From a checkpoint of a small sound classifier.
Model: 3.72M parameters, log mel input, arch wavenet, norm batchnorm, depths [9], widths [192].
Training: 11200 steps, held-out accuracy 100%.
Data: trained on drum patterns on synthesised drum kits, 26041 training examples, 110.1 epochs.
Rows from block 2, named by matrix and row number. Rows with one number belong to one channel. Each number is 50 + 12 x the weight over its row's rms, rounded and kept within 0 to 99. All counts start at 0. After the name is the row's rms in percent of the matrix's.
# filt: filter width-5 conv, dilation 4 (model.blocks.2.filt.weight, 192x192x5), inputs 176-191, a 5 kernel for each
# gate: gate width-5 conv, dilation 4 (model.blocks.2.gate.weight, 192x192x5), inputs 176-191, a 5 kernel for each
filt.111 099:72 41 57 53 57 43 25 48 17 42 67 54 60 79 48 55 65 48 69 67 59 39 67 43 45 58 34 57 49 39 45 39 47 45 60 34 70 45 66 49 60 44 53 33 27 57 64 41 67 71 39 63 49 56 61 47 29 48 28 60 60 66 41 70 55 68 49 50 34 65 40 50 44 64 64 70 40 56 41 51
gate.111 100:82 43 55 46 44 56 41 49 27 29 40 41 50 70 55 33 60 51 69 60 50 47 58 53 38 40 47 52 52 45 45 53 53 44 60 13 30 36 60 68 63 66 61 50 31 85 69 50 50 68 39 39 54 45 69 70 48 50 27 41 28 39 35 68 57 63 59 51 40 38 67 43 50 48 60 71 55 54 42 46
filt.112 100:67 41 50 62 69 40 29 53 46 36 56 30 34 17 26 40 51 48 56 48 36 21 58 45 42 52 37 68 59 50 38 48 50 55 35 64 76 56 42 39 52 25 42 48 46 39 55 43 46 38 40 71 51 50 36 52 55 76 63 59 67 70 50 56 63 38 37 47 54 47 43 60 46 42 43 56 47 65 50 48
gate.112 099:57 59 67 53 54 52 52 48 50 69 43 52 41 38 49 55 36 32 40 22 54 50 34 31 52 65 58 52 44 50 62 46 47 53 31 35 50 47 42 36 50 52 48 45 62 36 37 55 51 38 61 53 54 74 41 46 46 54 48 48 55 58 63 56 42 61 51 46 63 52 54 50 59 56 53 44 57 59 50 55
filt.113 102:70 43 26 37 26 59 60 59 41 49 66 49 45 43 33 17 40 39 43 59 59 57 65 52 50 49 55 62 43 60 44 54 58 35 64 51 23 33 54 51 53 65 60 44 46 59 71 52 68 54 43 37 35 41 58 54 52 51 50 46 45 41 45 55 50 38 65 42 26 39 60 34 37 62 58 82 85 67 60 40
gate.113 099:67 38 51 51 48 35 71 35 77 47 61 47 60 47 58 45 36 44 43 56 30 72 28 66 38 46 70 35 58 47 35 62 27 59 55 60 31 74 29 70 42 74 48 63 42 64 22 55 34 53 50 27 40 39 66 52 65 38 77 51 57 35 65 27 50 46 75 39 82 48 63 30 49 29 52 46 61 38 57 40
filt.114 100:50 48 22 54 46 53 42 52 68 50 67 35 37 73 48 43 47 61 28 48 68 57 46 68 63 65 54 35 56 63 48 37 61 46 47 53 51 47 44 41 54 52 38 56 74 44 49 67 52 41 33 34 54 42 34 50 54 64 74 46 57 68 45 31 52 44 45 57 46 51 45 38 47 51 32 59 53 40 61 48
gate.114 102:57 58 33 61 56 59 32 44 62 35 47 42 41 56 46 33 63 63 48 47 57 35 37 53 30 47 36 47 54 42 37 28 56 56 49 55 51 66 42 45 60 59 43 53 52 62 69 62 43 55 44 46 63 49 57 58 40 48 55 45 36 70 49 37 61 29 32 30 45 33 48 45 48 51 49 79 59 41 53 49
filt.115 106:58 39 57 52 40 46 46 86 49 58 49 32 59 49 45 55 48 20 45 37 43 36 67 53 48 47 45 69 53 49 54 54 50 31 50 53 49 16 52 43 44 44 56 62 50 59 55 45 49 46 65 60 42 38 48 46 53 78 30 50 60 53 13 65 46 49 48 62 44 44 57 50 54 49 58 43 44 71 42 52
gate.115 100:57 39 50 37 47 61 45 57 66 59 51 48 47 36 49 41 30 20 47 52 63 39 42 49 55 61 46 33 44 60 49 47 31 49 64 50 49 48 37 36 58 50 40 54 47 38 39 68 45 39 42 60 55 51 59 45 26 49 55 53 50 62 34 47 41 42 39 49 50 60 48 43 67 49 40 58 61 63 49 56
filt.116 101:55 69 62 73 37 50 52 54 34 55 41 57 50 73 39 51 35 44 40 20 45 58 61 36 37 48 63 74 49 35 51 49 59 34 35 49 56 34 51 51 43 51 66 50 55 40 44 20 41 76 51 49 39 46 47 44 48 35 29 52 55 48 51 67 41 49 46 64 36 38 49 60 33 57 58 43 57 43 54 64
gate.116 103:36 55 67 47 54 55 49 37 47 42 55 99 65 57 71 64 47 53 67 65 47 60 50 57 46 46 67 57 68 51 74 53 41 54 46 44 55 55 44 47 35 41 49 49 45 41 43 46 29 45 73 51 47 44 45 58 43 31 37 38 31 41 62 46 51 71 41 43 57 45 47 57 52 41 46 39 58 48 34 25
filt.117 100:52 47 56 55 55 32 52 52 52 50 47 57 62 42 47 91 51 57 54 52 54 68 70 60 44 47 47 61 51 34 63 54 46 40 37 65 51 43 50 51 34 40 65 55 36 40 43 35 55 63 59 62 38 41 47 35 46 41 45 51 66 35 51 51 43 55 55 59 49 48 52 62 41 46 66 13 36 53 59 48
gate.117 097:51 54 41 41 71 76 52 52 56 48 51 84 64 54 64 57 49 47 36 37 66 63 59 61 46 69 70 55 55 38 85 48 50 38 44 41 62 52 52 61 49 61 67 73 41 47 41 48 39 68 62 44 42 52 54 69 26 28 44 53 26 60 54 39 38 75 50 62 46 36 40 48 45 39 59 50 39 32 50 58
filt.118 100:34 38 56 49 56 33 55 31 21 44 52 32 68 47 61 48 58 66 57 47 31 54 37 25 43 33 64 56 35 41 37 65 49 49 42 67 44 63 64 51 39 39 39 38 48 61 35 40 42 48 46 42 41 62 47 41 57 29 40 49 64 54 72 76 52 23 50 39 47 48 66 39 48 61 62 35 53 39 15 49
gate.118 098:70 63 64 58 75 52 64 37 37 58 47 47 64 72 54 40 56 51 48 22 30 66 50 39 62 37 58 52 55 68 46 61 42 43 39 40 39 64 64 49 43 73 61 50 66 75 47 44 50 45 57 46 45 60 32 71 65 46 50 65 44 43 59 51 48 52 65 36 20 48 69 32 48 55 48 61 42 28 32 63
filt.119 100:38 51 59 27 51 49 54 48 48 56 41 50 45 29 59 54 63 52 62 28 56 47 58 44 47 47 50 67 53 44 44 62 39 59 34 51 52 50 62 56 71 51 76 57 54 44 60 41 34 57 32 49 35 51 49 39 55 37 48 49 52 42 57 41 41 39 43 43 48 39 29 50 23 18 60 32 54 49 37 64
gate.119 099:23 60 40 36 46 56 53 42 54 49 58 59 49 45 49 50 30 41 44 38 62 62 37 49 44 56 59 35 56 44 58 26 39 60 38 66 65 61 44 64 48 66 40 64 42 39 34 69 48 50 63 42 59 62 59 40 45 41 32 33 37 51 50 47 56 31 26 23 50 43 44 46 56 42 52 51 70 58 53 62
filt.120 101:33 41 51 40 70 45 53 46 51 55 45 42 61 38 56 35 33 58 75 39 41 49 41 42 52 33 43 38 55 46 38 47 46 79 48 67 43 63 44 54 57 64 48 45 60 68 54 59 55 47 54 43 38 50 45 46 56 45 45 60 55 31 50 52 56 49 57 44 58 58 55 47 49 32 47 60 66 51 44 64
gate.120 101:41 41 38 43 48 56 35 56 48 63 44 58 55 58 52 59 49 27 35 58 70 40 52 51 68 71 42 42 43 53 58 38 36 32 49 44 76 68 55 41 54 40 38 55 48 27 43 66 49 43 43 60 67 54 44 44 20 50 33 41 50 76 37 52 39 64 37 43 46 67 33 55 71 57 46 44 38 60 51 41
filt.121 097:44 59 61 45 59 48 76 46 41 63 53 50 65 31 46 69 54 59 50 43 47 75 38 47 49 60 60 50 53 38 62 52 48 45 49 61 51 51 49 46 38 64 54 79 57 38 26 52 38 64 52 35 51 49 50 37 53 45 39 66 67 44 59 60 33 53 52 43 45 48 33 37 45 13 51 39 49 43 39 58
gate.121 101:55 20 59 47 53 50 43 47 63 64 47 55 70 42 51 46 63 31 35 48 51 47 41 42 43 41 35 38 31 29 40 53 31 43 54 43 62 78 50 52 55 43 39 38 35 49 60 54 59 70 23 59 67 50 63 43 46 45 50 62 53 51 58 44 42 57 40 34 52 63 56 62 73 68 76 56 41 66 58 57
filt.122 102:47 28 70 31 55 45 58 56 50 55 51 32 61 44 60 48 54 30 61 30 37 52 53 52 58 34 58 55 50 45 44 73 39 51 44 65 42 46 53 52 39 46 49 61 61 60 57 41 44 51 58 56 46 50 54 51 71 65 44 51 58 29 49 50 47 44 58 57 63 59 60 52 59 45 58 45 48 63 31 52
gate.122 103:55 34 76 43 51 54 51 40 64 47 37 44 67 33 49 53 58 33 54 53 51 54 36 49 44 50 56 31 43 48 54 57 26 63 56 38 54 66 45 56 55 52 37 42 37 46 46 62 62 52 51 58 61 64 62 42 40 45 75 46 51 39 58 22 49 66 59 39 52 39 45 42 83 59 55 47 40 59 47 42
filt.123 097:50 45 34 52 41 63 44 36 56 45 40 42 43 56 44 51 60 54 33 49 51 38 21 53 29 44 38 19 35 23 57 50 49 37 44 39 50 68 71 67 53 60 41 54 39 46 41 52 34 41 26 39 56 51 53 61 42 47 59 45 41 64 51 33 63 79 72 62 54 60 34 37 50 60 57 62 43 23 45 37
gate.123 101:56 69 49 67 58 32 66 64 43 56 67 47 55 42 38 61 43 52 38 52 45 62 67 46 59 56 59 64 35 55 48 57 56 31 55 68 41 53 42 41 57 59 73 66 66 52 38 43 64 41 65 55 46 42 45 39 63 41 53 52 78 53 48 63 46 34 67 61 59 73 54 56 42 49 50 37 38 48 62 51
filt.124 101:53 33 66 41 66 46 65 56 45 63 57 45 61 54 55 42 57 52 71 48 53 67 75 53 72 46 52 66 51 71 38 67 57 74 68 73 54 57 59 47 69 58 65 44 57 59 50 39 51 51 42 50 36 62 54 49 61 54 44 64 61 31 53 46 32 46 56 38 50 63 54 48 40 47 49 54 47 56 32 58
gate.124 100:52 30 59 45 64 70 57 66 60 73 40 41 65 45 63 45 59 32 47 48 71 39 55 37 63 66 46 58 49 59 38 50 39 55 50 48 51 67 52 49 89 73 56 42 55 35 37 38 50 42 27 58 49 60 46 47 40 55 57 64 46 54 44 46 44 58 63 48 51 60 27 25 47 51 49 62 40 59 53 62
filt.125 099:56 45 48 61 34 47 60 36 37 52 48 39 60 51 54 40 62 67 56 54 38 65 50 52 47 56 76 57 68 59 59 66 59 49 66 55 32 66 69 62 36 73 47 51 43 58 34 29 34 54 70 38 57 58 71 61 60 41 45 63 44 49 64 79 50 59 70 46 48 44 59 18 38 34 40 60 53 27 51 52
gate.125 101:62 40 48 41 29 41 28 61 42 49 57 43 54 59 66 40 46 22 37 61 46 30 49 50 54 35 39 53 50 71 33 41 34 33 68 54 48 49 58 53 47 49 64 65 57 69 73 59 60 58 44 54 44 32 43 68 56 71 52 55 58 55 31 55 50 50 49 54 48 40 71 56 57 53 53 59 43 80 62 60
filt.126 098:60 41 56 51 45 67 77 53 47 57 53 60 64 55 53 39 40 33 35 46 53 68 51 26 49 40 56 50 25 46 45 68 39 38 56 52 41 56 70 68 45 59 59 30 20 54 37 44 77 64 48 52 42 65 67 61 65 38 58 62 40 19 50 50 43 47 58 42 41 45 65 42 58 82 76 62 53 66 58 53
gate.126 100:53 53 78 60 61 70 26 44 49 45 33 66 53 38 42 47 67 37 42 62 67 42 45 48 44 69 62 62 51 59 58 58 46 46 54 22 55 54 30 37 62 47 51 59 45 36 48 41 50 48 32 60 50 37 52 72 39 61 63 61 30 74 56 46 55 64 40 44 55 56 33 45 55 51 48 57 35 55 55 44
filt.127 098:48 52 61 48 26 55 75 36 60 48 34 59 46 43 38 48 34 54 54 53 51 80 39 65 46 64 90 56 61 56 65 61 48 50 66 49 39 51 41 57 33 74 44 66 52 32 21 42 40 42 59 41 58 29 64 68 64 46 55 55 39 35 57 44 44 39 55 40 59 43 52 38 62 37 36 35 63 39 53 38
gate.127 098:41 43 74 59 53 34 41 51 55 42 45 52 63 53 58 72 65 46 50 35 43 59 61 60 44 47 60 72 59 47 58 51 45 48 40 52 69 64 52 66 41 37 46 51 50 66 46 37 49 56 68 56 53 55 62 46 49 54 44 35 62 56 52 50 69 57 34 47 57 53 48 48 48 52 38 30 34 60 53 69
filt.128 100:61 47 35 38 51 54 68 45 71 59 60 54 52 63 55 37 46 57 45 46 68 78 51 69 60 62 68 53 68 59 34 50 59 61 55 50 32 55 58 64 56 67 53 51 48 25 27 42 43 46 46 35 53 67 69 51 46 45 58 51 39 34 56 33 57 35 52 45 41 43 48 45 42 61 59 50 61 38 56 46
gate.128 099:47 37 39 63 33 39 38 75 59 61 68 38 57 56 60 44 51 34 52 61 53 44 56 65 69 42 41 49 74 63 37 42 58 56 52 60 58 53 39 39 49 48 54 60 57 58 39 61 21 34 48 55 78 44 45 30 28 60 47 41 60 72 26 54 48 40 42 64 68 55 67 41 64 43 45 46 37 59 44 46
filt.129 099:49 41 65 51 62 37 63 43 65 63 48 45 54 31 52 29 34 47 46 40 12 51 41 60 56 20 51 40 58 56 36 53 45 58 47 61 48 62 42 39 38 39 36 46 57 62 42 51 32 30 74 70 70 59 57 49 67 55 74 69 49 21 55 38 32 44 54 34 52 52 66 68 67 46 50 36 44 41 39 45
gate.129 098:43 41 37 73 33 53 68 56 68 57 37 54 41 49 37 41 55 57 42 58 36 55 67 78 59 34 53 62 81 64 46 71 65 55 53 40 35 46 27 29 37 43 46 69 66 66 62 45 38 45 50 64 49 18 28 57 66 60 70 45 35 39 36 34 46 53 63 56 56 52 48 42 39 28 17 71 63 48 59 46
filt.130 099:57 34 29 46 38 71 45 60 53 40 30 37 28 43 51 25 42 36 42 47 60 49 57 55 45 49 41 44 43 32 55 47 49 45 39 23 55 50 49 58 58 57 57 47 55 57 59 59 58 68 45 56 48 59 52 77 45 59 48 44 22 56 35 35 53 65 53 50 44 24 45 41 34 51 50 56 39 54 40 32
gate.130 102:48 55 52 83 58 35 34 38 66 45 60 63 40 56 50 63 63 67 37 58 54 54 40 80 59 62 50 44 73 57 46 48 60 56 57 53 53 58 27 48 65 47 35 69 59 39 52 56 21 28 43 51 65 41 40 33 45 58 74 54 69 62 59 45 58 56 47 49 66 64 41 56 60 37 44 54 46 38 63 31
filt.131 098:61 70 52 74 39 67 70 68 53 61 76 56 35 57 45 25 59 51 36 49 53 63 78 47 57 50 65 68 34 43 51 72 56 34 54 73 52 51 58 50 52 47 73 57 63 60 30 25 59 42 77 52 44 47 57 57 64 59 47 48 41 53 35 46 39 53 59 69 57 62 58 33 16 57 34 64 64 53 60 55
gate.131 102:50 48 29 45 57 57 49 41 61 57 42 36 39 57 43 40 65 72 45 34 48 44 42 58 55 52 44 46 56 59 40 60 61 63 40 47 42 57 61 44 49 57 46 42 60 55 46 43 40 37 42 57 69 74 46 58 54 52 75 61 56 62 63 36 50 43 62 47 39 45 49 38 42 58 46 67 54 14 50 59
filt.132 101:58 53 50 48 34 49 73 63 31 38 57 51 49 63 63 48 51 62 63 58 36 63 76 33 42 35 55 71 40 36 52 77 65 40 58 54 34 36 74 75 52 58 75 47 38 47 39 05 47 45 59 53 27 49 66 40 70 46 34 35 56 30 48 69 54 51 62 68 31 41 49 41 19 49 48 38 54 49 38 38
gate.132 102:44 42 35 56 56 65 44 36 60 48 42 49 36 40 37 23 45 57 32 45 59 55 31 59 36 58 57 38 66 35 56 33 42 42 36 39 71 65 44 52 60 60 47 61 53 56 45 52 41 62 52 41 58 40 47 59 40 35 65 49 33 55 60 44 54 50 18 38 49 51 54 59 55 50 59 73 55 46 78 62
filt.133 097:58 54 69 42 44 49 45 54 45 77 40 50 47 32 34 58 46 45 39 29 52 31 44 35 53 47 26 52 26 41 49 40 46 39 54 50 69 55 68 34 68 48 62 62 64 24 64 37 45 58 33 55 39 58 47 37 51 48 49 76 63 51 56 60 19 66 30 58 53 66 41 65 55 50 58 44 51 60 45 62
gate.133 100:47 26 36 39 47 47 53 49 23 67 59 49 56 54 61 22 49 60 64 25 49 58 62 38 57 37 44 60 27 43 34 41 60 31 48 59 47 54 89 52 43 53 57 30 44 69 59 38 68 57 62 50 56 67 62 51 47 43 30 66 41 42 53 68 25 46 63 63 26 57 67 45 41 65 63 48 46 37 26 61
filt.134 098:63 29 55 26 33 52 49 67 42 33 57 46 61 48 56 40 58 21 59 54 50 45 62 45 29 44 41 48 41 36 42 52 40 53 43 36 40 40 39 63 61 52 68 65 35 59 64 55 51 60 36 44 35 34 52 53 52 65 37 47 49 50 30 60 61 65 56 57 59 33 52 52 46 29 60 70 51 67 44 36
gate.134 098:42 46 57 49 55 42 62 56 69 52 48 44 51 47 73 60 47 30 51 45 40 65 44 72 59 28 49 16 64 38 45 56 33 65 28 66 54 56 42 60 54 49 54 66 64 66 58 77 42 63 62 60 60 41 43 37 54 42 47 25 70 36 44 45 60 51 58 58 70 40 42 60 63 25 49 47 55 54 61 55
filt.135 100:61 28 48 67 37 58 56 44 27 58 53 37 55 39 46 45 49 48 71 66 52 50 56 26 62 65 60 45 37 65 62 74 31 49 76 33 43 59 51 41 50 57 52 29 47 46 53 44 74 42 50 55 31 60 56 45 39 39 48 55 48 44 48 68 35 50 54 31 47 50 48 34 57 60 40 47 50 45 39 26
gate.135 097:44 37 47 60 45 51 43 53 73 67 52 48 65 55 56 44 38 43 39 54 57 35 35 78 79 63 50 37 85 84 37 45 50 54 52 58 64 50 32 40 61 40 35 72 73 45 50 65 29 31 24 53 65 26 27 31 39 50 50 44 54 49 39 37 38 35 33 40 68 47 36 55 69 24 20 55 40 51 64 55
filt.136 100:58 48 34 54 52 51 51 62 67 62 61 44 36 42 49 39 28 38 27 35 50 45 59 66 66 59 54 58 58 72 55 43 54 44 43 51 52 44 29 31 35 45 62 53 63 53 60 46 56 38 60 50 56 35 15 50 43 57 62 52 44 45 34 25 42 52 51 57 56 55 52 50 40 44 33 62 72 57 67 68
gate.136 105:58 31 73 30 53 33 51 63 56 59 52 52 62 45 58 48 63 29 33 22 43 45 55 48 62 36 39 56 45 59 27 59 44 50 35 44 48 48 47 49 63 55 53 67 70 57 61 46 55 44 26 54 44 55 39 51 61 65 48 44 69 47 39 40 45 43 60 56 56 50 49 46 53 42 48 50 45 69 41 60
filt.137 103:41 40 65 51 59 36 58 69 53 57 36 67 48 37 49 63 48 44 56 62 29 51 67 49 80 28 41 53 45 80 55 50 45 58 60 47 57 38 38 36 41 46 63 47 54 55 49 44 65 29 61 60 27 43 32 42 49 64 65 57 57 37 37 42 52 65 48 59 63 54 47 59 45 42 33 34 58 69 54 50
gate.137 104:45 49 57 34 64 46 59 34 49 45 34 47 63 66 75 65 52 64 55 34 52 63 42 56 54 52 54 43 54 50 61 43 52 66 26 44 46 57 58 61 60 66 48 52 54 58 55 64 56 57 54 41 57 56 40 44 57 42 43 44 48 32 54 35 47 64 58 49 47 38 35 40 47 36 62 44 59 45 65 76
filt.138 099:57 47 44 51 57 57 42 55 53 57 35 47 51 37 39 33 41 62 76 51 62 45 72 55 67 73 45 61 62 68 46 37 46 76 46 36 60 51 49 53 72 58 50 49 69 33 50 29 33 34 40 51 31 52 32 43 39 57 52 56 45 55 36 50 47 60 48 46 65 50 37 51 37 31 25 66 54 50 37 50
gate.138 096:34 67 55 52 66 52 77 51 41 37 26 55 49 50 62 65 41 47 51 56 45 65 53 43 37 37 58 52 46 41 64 55 47 35 41 48 40 51 56 63 53 55 57 48 28 58 45 37 53 78 58 55 39 45 67 45 63 44 33 48 54 24 56 64 73 58 63 59 36 37 36 53 35 46 71 40 70 56 52 62
filt.139 103:57 31 52 36 63 43 44 44 71 61 66 52 51 47 66 44 51 49 45 51 46 51 29 57 62 41 49 28 29 59 38 37 21 52 48 64 49 54 50 64 45 59 47 39 39 48 44 61 51 34 54 35 42 52 52 46 28 34 67 49 61 59 54 15 55 49 52 61 64 57 68 40 53 55 46 58 55 58 52 60
gate.139 100:40 13 48 32 36 50 59 71 47 56 26 34 64 51 51 52 59 55 76 38 37 47 64 54 52 22 37 62 44 44 42 64 60 50 40 38 53 53 59 56 51 36 47 55 62 52 55 35 39 46 51 70 61 50 46 57 68 57 33 47 53 44 57 69 49 62 47 56 41 57 52 51 52 44 47 46 45 65 28 64
filt.140 100:58 49 53 49 63 58 48 56 50 29 49 42 56 61 82 59 56 53 74 57 77 48 65 60 50 67 45 56 53 44 53 52 47 48 31 49 51 35 48 62 56 45 52 65 59 31 62 44 43 56 35 51 17 29 33 53 47 45 43 28 39 41 36 44 80 67 57 68 59 55 36 45 38 31 40 54 49 65 57 64
gate.140 100:58 40 36 53 51 60 44 47 29 44 63 50 46 47 43 38 51 68 68 48 56 26 38 27 42 58 40 43 53 53 46 46 62 49 51 47 56 55 56 44 63 46 30 39 64 55 71 66 52 53 30 54 60 60 45 57 44 59 37 55 51 69 47 75 57 52 44 47 41 62 47 49 60 54 45 71 60 47 48 55
filt.141 101:52 74 53 59 45 56 57 46 32 30 46 58 49 59 46 53 59 64 36 40 44 66 58 49 31 51 80 85 57 43 64 62 62 23 35 36 38 36 57 52 35 52 53 59 51 52 39 26 47 64 50 33 46 31 37 57 56 33 39 36 44 47 62 57 58 65 62 57 35 40 47 45 35 51 49 58 56 39 67 52
gate.141 101:64 46 71 53 70 27 49 56 33 43 68 36 72 56 73 45 51 37 53 44 43 39 61 48 53 43 51 59 58 62 30 67 58 48 34 65 37 30 48 42 45 43 57 65 62 65 61 41 38 45 38 64 47 49 29 45 55 58 28 36 69 48 35 69 61 21 56 64 36 43 69 53 54 40 49 46 53 58 44 57
filt.142 098:67 61 54 32 38 62 40 68 46 53 50 51 45 37 51 37 40 43 60 44 64 33 54 39 48 65 46 53 41 54 51 31 45 52 51 35 55 32 44 47 48 56 60 55 44 31 43 60 53 52 32 45 51 57 54 72 37 67 50 60 37 73 34 59 31 54 48 64 49 40 48 48 52 40 50 60 43 55 36 46
gate.142 103:43 43 41 58 40 61 56 42 63 50 39 46 51 39 37 58 43 35 32 54 55 65 31 53 56 62 55 32 53 55 67 40 34 41 54 36 56 51 31 25 44 58 44 54 54 49 49 80 57 62 49 39 61 30 42 50 37 34 57 47 36 47 49 27 42 55 46 41 52 56 38 43 56 44 39 49 57 60 67 56
filt.143 099:74 61 62 82 60 47 50 55 32 36 67 60 57 97 47 44 50 42 43 58 47 46 54 46 37 44 57 65 53 46 48 57 55 23 43 48 45 50 55 43 48 41 52 58 58 56 49 38 54 56 51 54 57 46 44 57 69 63 37 49 45 47 24 62 51 49 47 49 40 62 49 47 32 46 40 41 54 51 64 41
gate.143 100:47 64 54 66 67 55 50 49 65 53 46 74 42 52 48 54 55 50 45 32 50 50 41 68 60 44 64 54 81 70 53 53 53 59 35 48 53 45 33 46 46 45 58 83 70 42 42 41 16 38 46 53 46 33 25 53 41 50 52 50 49 57 47 42 51 68 55 71 78 55 49 48 45 20 35 38 49 32 54 64
filt.144 102:43 42 31 50 51 53 60 50 59 59 30 26 41 51 25 48 55 65 32 39 44 63 45 60 55 39 57 58 64 56 51 57 69 44 51 39 43 44 53 19 49 51 42 54 51 63 48 45 51 63 58 42 67 47 40 58 65 47 58 72 40 43 56 45 39 53 43 47 39 64 49 43 41 44 47 55 54 42 72 81
gate.144 103:57 57 49 59 34 48 42 45 52 43 46 46 42 56 33 39 65 60 50 85 45 46 47 61 41 38 40 37 45 38 39 49 58 45 69 57 53 49 48 68 46 34 50 56 34 68 66 59 52 56 44 46 45 24 63 53 60 56 50 53 47 51 50 54 62 44 49 58 57 48 60 67 45 46 51 63 54 45 58 21
filt.145 098:72 32 55 58 38 60 43 48 66 45 52 35 45 38 47 34 55 19 32 41 72 57 52 70 49 65 64 49 66 54 51 66 29 43 56 34 38 54 34 47 59 61 55 62 45 39 38 47 48 55 29 52 47 35 48 68 49 50 61 58 43 53 43 36 45 63 65 45 53 48 46 32 55 51 58 54 31 54 68 51
gate.145 102:39 43 60 38 61 39 37 49 52 52 45 65 68 56 61 57 70 47 65 25 49 47 56 58 49 50 53 60 67 46 53 63 44 63 36 58 55 40 68 70 42 33 55 41 34 62 50 37 38 63 52 56 41 50 58 42 52 43 46 60 48 44 43 44 39 51 42 46 35 29 54 46 46 38 65 38 36 49 39 69
filt.146 099:60 37 55 54 50 34 66 36 51 48 64 61 55 46 46 66 60 56 36 46 34 75 52 66 51 40 77 58 56 53 45 75 45 42 43 65 53 68 55 38 41 54 44 61 65 66 27 41 38 61 72 60 62 41 43 46 55 30 47 42 66 35 70 54 55 28 55 21 41 68 57 33 54 50 54 24 40 37 46 48
gate.146 099:53 53 50 55 41 56 70 68 54 43 56 49 45 50 63 43 48 42 51 47 39 52 58 63 44 54 58 85 74 54 53 81 64 56 40 61 46 45 44 59 25 40 49 57 46 54 46 24 23 52 76 76 51 34 54 60 79 63 41 39 49 37 40 55 61 36 61 51 46 30 74 51 40 38 58 45 62 58 48 52
filt.147 103:45 57 42 60 44 44 58 35 53 70 43 53 60 51 39 75 37 65 39 53 48 55 34 35 44 34 30 43 24 40 53 45 51 42 60 53 40 57 53 35 49 56 36 26 42 53 50 56 73 69 46 37 56 63 53 35 53 33 49 53 66 44 66 54 46 48 58 38 50 78 45 56 62 90 57 46 66 51 65 62
gate.147 101:31 50 30 55 16 38 30 52 51 52 45 48 52 56 19 53 53 55 35 46 35 34 40 46 44 39 32 54 52 37 44 36 60 33 44 60 68 56 65 46 40 55 39 46 56 53 48 54 43 48 57 50 72 54 47 34 29 48 38 45 59 68 51 67 47 39 42 50 48 53 68 53 55 55 42 28 36 52 60 42
filt.148 101:53 36 63 35 61 47 53 52 29 57 43 39 53 24 55 31 50 43 60 48 43 47 64 25 49 37 47 58 25 46 38 60 42 43 60 52 53 53 78 69 45 27 46 32 35 48 49 34 51 45 60 68 48 69 78 56 55 54 47 62 49 35 53 69 48 50 49 52 52 52 49 52 44 51 63 44 32 58 25 47
gate.148 098:71 63 77 34 64 48 35 43 49 45 60 71 62 33 59 39 42 40 48 28 51 40 44 62 42 42 47 40 52 29 55 45 52 66 29 45 66 51 49 52 38 37 43 58 41 58 68 63 41 75 48 58 59 48 60 63 47 59 45 44 41 57 47 49 51 45 35 51 57 41 74 76 72 31 83 54 57 59 33 57
filt.149 101:46 61 49 48 81 43 54 29 74 48 39 52 43 20 44 63 49 41 31 50 43 63 29 58 51 50 73 32 45 47 63 55 40 53 51 49 57 76 48 38 44 51 39 48 52 45 32 58 45 48 63 53 75 57 51 51 52 42 66 44 51 51 68 20 56 46 42 25 44 53 40 48 62 50 48 26 46 41 51 57
gate.149 101:58 23 71 56 50 62 60 66 61 59 34 29 63 44 41 37 45 18 29 38 58 60 68 61 60 57 57 49 57 50 61 61 42 39 50 43 52 47 34 30 45 64 57 70 50 48 53 53 51 57 54 60 53 37 45 57 52 60 47 62 48 34 19 40 29 41 45 35 48 45 48 37 70 48 62 55 35 64 64 57
filt.150 099:41 51 28 27 43 41 35 48 39 57 45 39 34 50 53 43 57 80 83 54 43 39 51 45 65 53 37 40 56 69 38 37 60 62 61 66 37 41 69 72 33 60 60 43 41 65 59 50 51 54 55 35 41 67 61 44 41 44 42 56 49 67 51 71 45 46 67 79 37 53 67 54 33 39 55 53 41 25 28 53
gate.150 101:44 39 46 35 73 53 60 74 41 49 42 27 64 55 74 57 50 37 62 31 59 45 81 55 56 50 51 71 64 52 42 61 53 49 32 33 32 28 46 60 65 52 76 57 51 57 46 34 36 48 40 53 27 40 46 43 51 56 30 42 55 49 38 58 57 47 56 56 42 32 50 52 30 39 65 51 50 78 35 65
filt.151 100:58 53 54 54 66 56 69 30 45 41 41 64 62 51 59 66 50 52 60 52 63 85 50 39 36 49 66 49 41 34 63 59 36 52 51 47 32 64 57 60 55 58 42 22 27 40 37 36 66 56 53 37 42 60 60 51 54 19 48 41 50 32 73 53 69 60 63 43 51 55 48 46 48 64 64 32 45 31 44 46
gate.151 102:56 37 62 66 52 46 49 58 65 45 54 30 52 31 32 52 58 28 54 72 48 42 50 54 53 47 36 43 51 56 46 57 35 61 52 63 58 59 27 33 47 39 37 51 58 48 43 53 43 36 62 72 55 53 49 50 53 67 69 42 67 59 38 50 65 41 58 49 80 68 57 41 66 50 31 49 41 69 55 38
filt.152 100:48 44 63 42 45 46 89 50 50 46 38 24 43 37 33 51 48 45 55 55 41 72 54 48 52 46 62 54 59 55 47 68 47 53 42 55 24 52 35 46 45 56 69 70 52 49 38 38 44 38 69 47 41 42 56 49 78 44 50 41 57 23 62 67 67 45 72 45 47 44 60 50 31 32 36 27 47 54 56 49
gate.152 099:60 54 54 70 75 61 32 47 58 24 44 38 51 58 44 56 56 42 57 69 65 37 45 61 41 61 47 49 68 50 63 49 47 67 51 31 61 52 41 48 53 50 32 32 47 44 51 63 40 39 48 52 62 57 51 69 47 63 61 41 36 65 37 39 81 60 48 44 55 40 48 43 63 65 47 55 43 63 49 32